Weights of a small multi-label image tagger.
Data: trained on views of escape-time and Newton fractals, 16.1 epochs.
Rows from block 3, named by matrix and row number. Each number is 128 + 32 x the weight over its row's rms, rounded and kept within 0 to 255. All counts start at 0. Numbers have three digits each.
# convs2: second depthwise 3x3 conv (model.blocks.3.convs.2.weight, 320x1x3x3), a 3x3 kernel
convs2.60:128088081156108102176152154
convs2.61:141112115136186085129183109
convs2.62:125108143089153199116114160
convs2.63:068079100127145116139159098
convs2.64:070158147124124088142144077
convs2.65:115082134125128156136206133
convs2.66:091137158158083093179118125
convs2.67:111087153110072148150154168
convs2.68:132180176123153172105143157
convs2.69:167188155160172124138143125
convs2.70:147104071150101089148160158
convs2.71:111107106139165124176189150
convs2.72:184127118145105138173168166
convs2.73:140132145110077172142120188
convs2.74:102098091098167157082157129
convs2.75:096063106108127163101147155
convs2.76:137104081159122066134152100
convs2.77:148116152122055156144120167
convs2.78:160168124151165167133173162
convs2.79:094184148090129127146109080
convs2.80:143162178128123161097073112
convs2.81:069104156076121152149152137
convs2.82:162154071105158145096120165
convs2.83:130094161165092102185140115
convs2.84:101092119171133102174176138
convs2.85:089121103096140176085152161
convs2.86:079104119168168112168151104
convs2.87:106111151124141170162180174
convs2.88:100124119101197134116136077
convs2.89:166136128101133151075110185
convs2.90:167142142168100104193138127
convs2.91:151168129126135145069071134
convs2.92:138163180107110176124091155
convs2.93:194125111167162099102123147
convs2.94:136165160172138100155103077
convs2.95:092073093166158131113151103
convs2.96:113141145081112147071079125
convs2.97:089128169116171151150177154
convs2.98:144171152102133121080087086
convs2.99:108104157103141187118171162
convs2.100:091101113093077095100094129
convs2.101:159136122164086068162115122
convs2.102:115102073159167089114134095
convs2.103:165147136138132117092062090
convs2.104:109085084145112106166174149
convs2.105:108138116113141099066103074
convs2.106:206159119156127120116100144
convs2.107:106160120171179095102103100
convs2.108:117150185129072150147092131
convs2.109:109132168078120185101107142
convs2.110:091117124110197134130179126
convs2.111:132124065162094078133146128
convs2.112:115072116107068118165141120
convs2.113:110116134130172186141176159
convs2.114:117111139138138183098083178
convs2.115:125125082161179087120141090
convs2.116:120142172092122187103106162
convs2.117:158125161161109118115066088
convs2.118:142112054128123078128155135
convs2.119:113136175098147190117144165
convs2.120:149180181164151140132099110
convs2.121:132112099103087079101086098
convs2.122:168181144138154114107097082
convs2.123:091094176105078132160124146
convs2.124:107139126074156170073114132
convs2.125:133145176109143173181162132
convs2.126:128058126138143135159182116
convs2.127:146095109179119079139175136
convs2.128:161126111124092131158165193
convs2.129:107129101130172110104129056
convs2.130:139136077113189140087103130
convs2.131:122086106167130067161155127
convs2.132:135123138070135200124126149
convs2.133:212154133147124100145129129
convs2.134:109154145094166162072107104
convs2.135:110124094131202130081136123
convs2.136:124151162150106084168105078
convs2.137:151153125102121156098088192
convs2.138:164165136079110147074112141
convs2.139:111113157101138176123162188
convs2.140:135142122090127187114092178
convs2.141:071082101100106126121103094
convs2.142:117086077104097090144165118
convs2.143:099104108152167091148162080
convs2.144:165101072164137112140171147
convs2.145:087112133100161179114169158
convs2.146:140119110107147165074155182
convs2.147:126134145126127142162193185
convs2.148:115102116082057098128116131
convs2.149:080146165076112153101107148
convs2.150:136151208128118149093149137
convs2.151:136100111119151128161201160
convs2.152:065089120138171134135142090
convs2.153:126155149150117091168081081
convs2.154:183163143149089108169124101
convs2.155:131160149109127127068069108
convs2.156:082073093099129095141156130
convs2.157:114165181097152180112110119
convs2.158:144101144099180157117165082
convs2.159:163154148156108090149086082
convs2.160:138099100150121067150179115
convs2.161:128138143122185191122167122
convs2.162:145140088117174180098092129
convs2.163:145103106130069091170141096
convs2.164:163116087169115069123156137
convs2.165:175136123188122097167121100
convs2.166:114119148107189126118149067
convs2.167:162124121156148114176189151
convs2.168:134145102138137096114105049
convs2.169:060097172127134147117103104
convs2.170:087151136101167163087092106
convs2.171:116115117155132096198159095
convs2.172:091152080127189106121138106
convs2.173:111128097160130053138162130
convs2.174:119140113099179159064112121
convs2.175:110166107169162100104075130
convs2.176:132118103116132181118127202
convs2.177:099078091163126101168150107
convs2.178:096133163148125072146100080
convs2.179:065079089124122126154146145
convs2.180:133111125188080078129112117
convs2.181:126166175126167168130177124
convs2.182:181166125180140102147116097
convs2.183:122166136181114090182140118
convs2.184:149115082167129067147158125
convs2.185:082095139163156077132154104
convs2.186:106160143110113143115066076
convs2.187:180131139142105093102073101
convs2.188:129148129091116110109100052
convs2.189:069134145083124142156176136
convs2.190:181135103183131080135109124
convs2.191:120134164104112130121074065
convs2.192:101153095145196124087121120
convs2.193:082107091131135077146141080
convs2.194:089133166105116129191123089
convs2.195:150175149135151107095081086
convs2.196:145158120176166105171169118
convs2.197:084126141099168188113156132
convs2.198:124117138135143164062075143
convs2.199:134160167136167184131160157
convs2.200:080146141093156179093105126
convs2.201:152121119107121143106169203
convs2.202:161099120118070168140084120
convs2.203:166176127086082112136136163
convs2.204:117092107147128127168191167
convs2.205:128116199113099156111132171
convs2.206:102105094162147107183162101
convs2.207:118128070134185150084122124
convs2.208:158154171157089097150085113
convs2.209:138157159135118122106074066
convs2.210:149171156111168134102101075
convs2.211:092102156082132170108147170
convs2.212:104103086138120071145129077
convs2.213:124156145109151187079091126
convs2.214:066106175153108138151131096
convs2.215:131119093167158066112165132
convs2.216:134107120113068085123082099
convs2.217:150158106140158120081072097
convs2.218:207152154144112148124099125
convs2.219:158093143104079178157152130
convs2.220:088132130067127157076109122
convs2.221:100117158123192168124149092